A small image classifier, trained from scratch: 5.44M parameters, 19700 steps.
Rows from block 11 of a small image classifier, named by matrix and row number. Rows with one number belong to one channel. Each number is 128 + 24 x the weight over its row's rms, rounded and kept within 0 to 255. All counts start at 0. Numbers have three digits each.
After each channel's rows are labels from the 100 images, of 14976, where the channel reaches its highest value: "responds to" is what is common among them. Only what is clearly more common there than usual is listed. The data: simulated grey scan slices of phantoms with and without marks.
# convs0: first 3x3 conv (model.blocks.11.convs.0.weight, 144x144x3x3, standardized in use, each kernel summed), inputs 58-86
# convs1: second 3x3 conv (model.blocks.11.convs.1.weight, 144x144x3x3, standardized in use, transposed, each kernel summed), outputs 58-86

convs0.91:122150146079132119112114134090109164092101136160139114093110190102122146139161089103101
convs1.91:100136143116091101122138169147115140116112132097106104144149161102151146124159148121113
responds to: side: right half; bright spot

convs0.86:104175156092122136131084139129116112082132136148120116135112153114142158168155102094073
convs1.86:116120160145106116140165125131113111181125135118134099133098153133121149092120072109093
responds to: head; ring; bright spot

convs0.68:153125096093167130122120139059094163106111092149151113093104178127131130139148117081139
convs1.68:123145149098103094121112168129106136121118100114108100151167166105148157126147133120101
responds to: ring

convs0.60:140088124090155120153111149087123102105107156144126159113123150171124086131126091134148
convs1.60:151121090106141135165094125138147155095135102144111156114161080155092109155112147100139
responds to: side: right half; bright spot

convs0.51:100117150083145143148101140104142153120122119127129108172100132143156161131100094093082
convs1.51:126115150115108127141120095134119134066086101118131137124149126115148107157129179126136
responds to: bright spot

convs0.111:105148171106122112114099128120146132093140082133118110139118143109085166146141070104087
convs1.111:150143158118110089135098144119096150123121087130114090148161153108147145101125119091093
responds to: bright spot

convs0.122:104155185098112124102108089133164134129154128127103114148120128108099161146130063128059
convs1.122:120141149126101094137109133126094161124119090122125091158144148100154145099127123087097
responds to: dark spot

convs0.48:107174171108113113106111103125143121092126078127126115135129136116078159153129082105076
convs1.48:132161142123114090106106129134104159152139095116111089135138155115139175093144100106096
responds to: bright spot

convs0.52:115150183100116112115100121119144152099139102138124105127117148107088159145144084109080
convs1.52:144151158122115091132099145123096148141133096127116084137160151108144149091128101090091
responds to: bright spot

convs0.103:158074061113120117154134142059110149117119157117137131116138147134127108106113121155156
convs1.103:129089099146143162119155116128152107107128164136134168115102105148108092159126161167169
responds to: side: right half; chest; bright spot

convs0.6:148065046120128109157126148059096167117121148119131126123137145148124109103109113139154
convs1.6:142098107136145161124148112123155098109127164145138170121106101154102096156115156164168
responds to: dark spot

convs0.41:160083050131130108143147140070087129116114151123132140101140128161119097092118122149169
convs1.41:143110085116163149131122095108158105140145142152121158112127095158098122144111124136151
responds to: side: left half; chest

convs0.23:132057057132149094125140143080084136109092141139139129099148163160130096094134117143150
convs1.23:108107105135159158117141119116156105139139139163146164106106096174106115154105124150162
responds to: side: left half

convs0.77:087130148098135126121099125106126132091132116147130109132117161123091154148146087113093
convs1.77:104140176099110105154125191094099100155102120117143105125163157131135143117141108105112
responds to: side: right half; bright spot

convs0.139:171085067127097115172144142074093148138131156087157135101143133126144105103090142146164
convs1.139:123104105144153160110143089120158118122146157132121164099091102142093111146137140153161
responds to: side: left half

convs0.99:165057049105120097154116152055094152121126133107145131103131148154144123094095124137162
convs1.99:134096109132150162111146100109153103117137151144136168104095098156101100153116142157161
responds to: side: left half; head; ring

convs0.4:134064050124164108124147149070089128105087146153128138097142161157127090104140104145150
convs1.4:123108107135167156127137121128157099142139140163145165114115092172105108155103123149160
responds to: side: left half; chest; bright spot

convs0.106:155087050121120106149138157076093166116123150104126116116133142157134104110102120153166
convs1.106:132094115125138155119146102129145095093120146131157166126103101146110094156135153158164
responds to: side: right half

convs0.85:147067055111118095169123158069093151130115151122145134125135141139125116088113128146150
convs1.85:149106105131148154131140099123148107104135165138111175112107093147100103145126162165159
responds to: side: left half

convs0.81:143074049128169116124144136065089128100088145155119132098142166158130094100147101147152
convs1.81:113104109137167156110141111127156093149138138160151162115112094172106110155111121147161
responds to: side: left half; chest; bright spot

convs0.2:121134085124125135130083117110122152127151107109152105122115162105098176129116130075144
convs1.2:174168161122084109129131158151105153111111151096112123130133159087153148122157143141116
responds to: dark spot

convs0.0:112118098073136133112116146083119147117127118176133090102102148118152145156163105092089
convs1.0:074131144158090128076166171159131154121107121111127115139113150118137138129163131113128
responds to: bright spot

convs0.93:092118121099124123130122089116144170118140112146098103144118136127130171088151053125077
convs1.93:124155184128110122176130137124078106108108135137162128142118122099127124109113117122116
responds to: bright spot

convs0.40:157079051097122117150132150067102159114123157122124129108135146146137106117111106152151
convs1.40:147087107145144160128153123125146098111126161142141166120102106153106090155126151166166
responds to: side: right half; bright spot

convs0.3:157078058125112105149137157062097137120121148108148141101149136142118100087096134148160
convs1.3:130104095147151156129142093138146100118135160135121166115107101145107100142121157162162
responds to: side: left half

convs0.70:100130115116118154111107139124133126100122161120117120111127122116157152130127061128127
convs1.70:160146145167133151142160132152133114119130159117134161095090109130096103149148110151156
responds to: bright spot; side: right half

convs0.101:104106126098131097145067145103118135106140119115133126134109142131129152090106094106098
convs1.101:105161155133092130110135128160120148095093125108137131149126130101145132140145159130130
responds to: bright spot

convs0.34:135116104100116149139107126075155147113140093128136100137130158115102150174129098099129
convs1.34:156146153106086108144136163136110136129121146078104111120143159099129160125183134127110
responds to: head

convs0.109:103160190106121112099105115127141124110140095130131114126123143104087151155140090119075
convs1.109:136143155129107094123109139118101148140128102116117083138148152108150153095128106085096
responds to: dark spot

convs0.117:142141124100138102094127150113118155076125096163130102085132163113118152117165088093079
convs1.117:093143141118111095110136159135111140130118109105120095144143162101144148119142119107106
responds to: side: right half; bright spot

convs0.69:114142154094133122132098126103131141078119093155139100113104153114094160142156090087089
convs1.69:145168167111109092133118177131088133166128121130120089137152167106148154098145097112100
responds to: bright spot

convs0.62:121136164097132125111103120112142129084131097143120112112127146116078157149152061112085
convs1.62:123152168118113090126116151112085133147123108132130087135147154113152157091122098097098
responds to: bright spot

convs0.142:134095069126179121115141131087097136076096136158111103095141161144154113106155106123145
convs1.142:096129126141175150111135114135147112146141117167165158110103094172108129142105091138154
responds to: bright spot

convs0.28:159069045129126108138134133074085146110111139118150140099147160159146101088111123148165
convs1.28:124101098131153156091137097104156110134138140154135161107100097164104110153113129143159
responds to: side: left half

convs0.124:096138158109122122121103132106132133105141088133137110125117151122086150154134096101104
convs1.124:136161177127097098152127157127086144147110121106126094133143173108148148102142112116097
responds to: head; dark spot

convs0.134:105145155091133120107101106110130135091125099157125107109105153104097156140155084098078
convs1.134:154149153107119086151112148136090153143131106120118086135143158103147156086138103109097
responds to: bright spot

convs0.55:102132144075127142157086125085136156152143147128131101163109146136136181126120111116096
convs1.55:140143145138092104151124139137105145095096105108121107158136159095160140111144149112106
responds to: side: right half; bright spot

convs0.19:087165178096116115108106134132150122113151092124112127147116138096089139156118078112085
convs1.19:197128149115107108128106107174103160141110095077121105120144148105136105133162121122114
responds to: side: right half; bright spot

convs0.137:170065048120122101150142151074096159109116152116141119116153137132119110077116126159162
convs1.137:121089103135146161120148097119155097114133154148139165112098103155108096159116154160166
responds to: side: left half; chest

convs0.87:150071073108127105154127133069087146109115139120141147096144159164151109097115118133150
convs1.87:105103093118142157099136125101162092126150131129146159107099101173096113160142129136159
responds to: side: left half

convs0.29:145063046123133094127141141074081155108106161133124141111155160155129101085123109160163
convs1.29:136107106131156160129143113118155099123138150158134167107104093167109103154110141158164
responds to: side: left half

convs0.105:138086063120177116118136153077107130105084141163114124102132169154144099123149101136151
convs1.105:119107117134166154123140111147157102126137124157150165113111092165110099158109132155161
responds to: dark spot

convs0.24:147068073098136111145123156063091155092107149137114134107124151162133108127119102131145
convs1.24:138117121131153158135147123125149096136130145156155165118110090166107109156111132148162
responds to: side: right half; chest; several spots

convs0.56:112128151103141123100114104101137132088136106147118113112119157127069155138155080113095
convs1.56:132149172125118089153121165115081127147120121125133090134151156108149155099128099102102
responds to: bright spot

convs0.46:118145153086136121122107123097129139092111100155130104112114166118095162130158093093091
convs1.46:137167182095108089157115172124084130157131116104127098127147167111139164092149095111095
responds to: bright spot

convs0.64:115151146091142121113090128095133146069120098164132101104125156119098157137170080086078
convs1.64:084145162127126097095139164144091157148122123129111094146126167125146159098143106125109
responds to: dark spot

convs0.107:165079082115096118177137134064091139132124152094159135100143139128146107097090142144162
convs1.107:131103106142157161113137100118161113125152161136123166100090096143092114144130135152160
responds to: side: left half

convs0.135:106172155095145109123109128108113132092114101154141110085119173123117152160153103090085
convs1.135:092133139134104108104155166153109148148110137105101094150134163118151156125150141118107
responds to: side: right half; bright spot

convs0.9:118137149112131113129106145110126141080134086152123109111102156122095152140149074081111
convs1.9:134159172120102093153117162131077137150108114125128098149153168105152147104127108115098
responds to: dark spot

convs0.16:164085075116096129171136139079108157140127149100157124116135128126130112111096144138159
convs1.16:134108102145141162120143096114158123116146167116111166095096101136088112145146152157162
responds to: chest

convs0.123:143123137096165104109113152097115162109115123141134124141120165136116148101147098085125
convs1.123:149143150117098103130111150145111136091102097103105116149156150101153147141145160131114
responds to: side: right half; bright spot

convs0.36:137071050137160108122143146078085129107095143143141133097148168157141104102134115144159
convs1.36:124107106135169154116137113120157102141144137164148162111111096176104117152107113147160
responds to: side: left half

convs0.126:169058045108114110168133149065095154130123133107151127109142139132137116106096133146162
convs1.126:120101109138143163120152093126149106109140155133136169108082106151105104156133157162167
responds to: side: left half

convs0.12:162050041134116093148145134069080146113119142115143139096146150150134100080108123155166
convs1.12:138108103130158158124131106109157092127143147154140163112107093162103104152111136144156
responds to: side: left half

convs0.79:097133164101130123101103106114134136100142105149116116117115153117078155140154075112076
convs1.79:117144161126109094160122154112093139134120117119125092139149151105153152098124114099098
responds to: dark spot

convs0.8:102082115082176103139103165073128111114114139150119145118118157164111111115123089126121
convs1.8:107136138110119134142098108170122132080105106132138155142135102136125089140114151124135
responds to: dark spot

convs0.138:156086072119114113158136139061093144117123159109138136107134139153130112093102121138159
convs1.138:125111090119154156135123103113158097136149146144120162106123094156095120147123140138155
responds to: side: left half

convs0.76:110127139057166109139077128087133148155172133115091120151108167110159171101110103095101
convs1.76:158150141133089119154114120166122147071098105109120125160147135104157106139115169117120
responds to: side: right half; bright spot; belly

convs0.39:163109099112122121144121129085116122094108152114133151110136140162138095116115109139168
convs1.39:145096084083141134097105098111145125119161083118103137099131097151093144137152141115130
responds to: several spots

convs0.104:122112109078143126126124118098134168137142130155113085143120132105135158144137116111091
convs1.104:115126136121091101088123133131123155117090090121131099150158146101163147134128146100110
responds to: bright spot; chest

convs0.113:109168189110124112109103116135148124096140089128109118130110130118078156152139077107079
convs1.113:144153155122110091128099135123094148137130089122125081147150147105147151095123104085092
responds to: ring

convs0.130:163075059117108106162135142059098154115130150095141135115140149140137117086092128147154
convs1.130:135095100138151163109139105112154095118142151141135169115099101155099105156119149155162
responds to: side: left half

convs0.136:113095146075170167191093135095155147182153175148125145138122172106182145151143103145116
convs1.136:163132142149106120158147143145111149088107132115132118137117152096150113120141151126122
responds to: dark spot

convs0.30:100111136079167134174061139100147136144154151155122148149091179115196159142143112113116
convs1.30:179120138160117132168144151145121133089099146137146136141128144113143103138114153136132
responds to: bright spot

convs0.141:167090097120081127172138129081102146136132152082158129108137127120145107105086145144163
convs1.141:139110115145156162116137095121158112128148165133128164092085097141094117141135138149156
responds to: side: left half

convs0.18:173070071121118109163140140070091148106110154117134148097149150152142099082108115143163
convs1.18:123090084131150159103129118101163099128151148139142157113105097166092113159128131140159
responds to: side: left half

convs0.33:104169188099133115128101122126145114085136074137134126108125138104108154154145090107087
convs1.33:151140143126117091128114118135099157154132097114124087120130143111137154094143094104096
responds to: ring

convs0.59:137138141089136118127104154091129150069122096159118101092116158109108158136162077076116
convs1.59:140162170106115088141114156130079135162115106124139093148140166111153162097141096113096
responds to: dark spot

convs0.22:146054041108139105163118152065094149126115146135134130128131144152136110099119116148140
convs1.22:126093106155142160109159119128148105104126154143138168122093110150104093154117156170170
responds to: side: left half; head; ring

convs0.132:107131160090136124106101128099137137085135095148129106111116158116085144151154071092091
convs1.132:132144169108114096139107171109081133141124119134120089144161163110147142102120107100101
responds to: head; dark spot

convs0.97:153067042115151107140139134064083136105097150135135138100126160164127108094130106146160
convs1.97:155097098137163156121135124116161097129143149159131164123113095170100108159106131149162
responds to: chest

convs0.50:118139166081136137110105115099142155086123123153121115094114166115103163145167063100072
convs1.50:140142151099119086129125155131102134147121114120125090133146155106151168098137113101105
responds to: side: right half; bright spot

convs0.72:134148129073138118110115150071151145122121094149148084131105165130141167136131105083112
convs1.72:102165139102081112113125160143118149120114112082107115141128153109143161126174140123110
responds to: bright spot; side: right half

convs0.90:107172191118116110106110104140149111107137099117117119134127131120074156162130086123086
convs1.90:136154154131104094131100129123097153141134096114119085137146146116147166096132102086093
responds to: side: right half; ring

convs0.78:103141110099152111128071138083158129115123086140114118143116123161107159092139100071097
convs1.78:164154176116102130180129119131099151088077121115164155144103139109149131123121142127117
responds to: dark spot

convs0.118:140089095098117100154125139086112144128111150103150134115117160157151118121101125132162
convs1.118:168113116111133156138132111113149117102126142138132172119118096145097106153122145146163
responds to: bright spot

convs0.133:152065053132145101139146133071089138097099141142133129111152163167127107093132105139165
convs1.133:141109107134164156113127116111156105135141136162142166117115090174100113155104123145161
responds to: side: left half; chest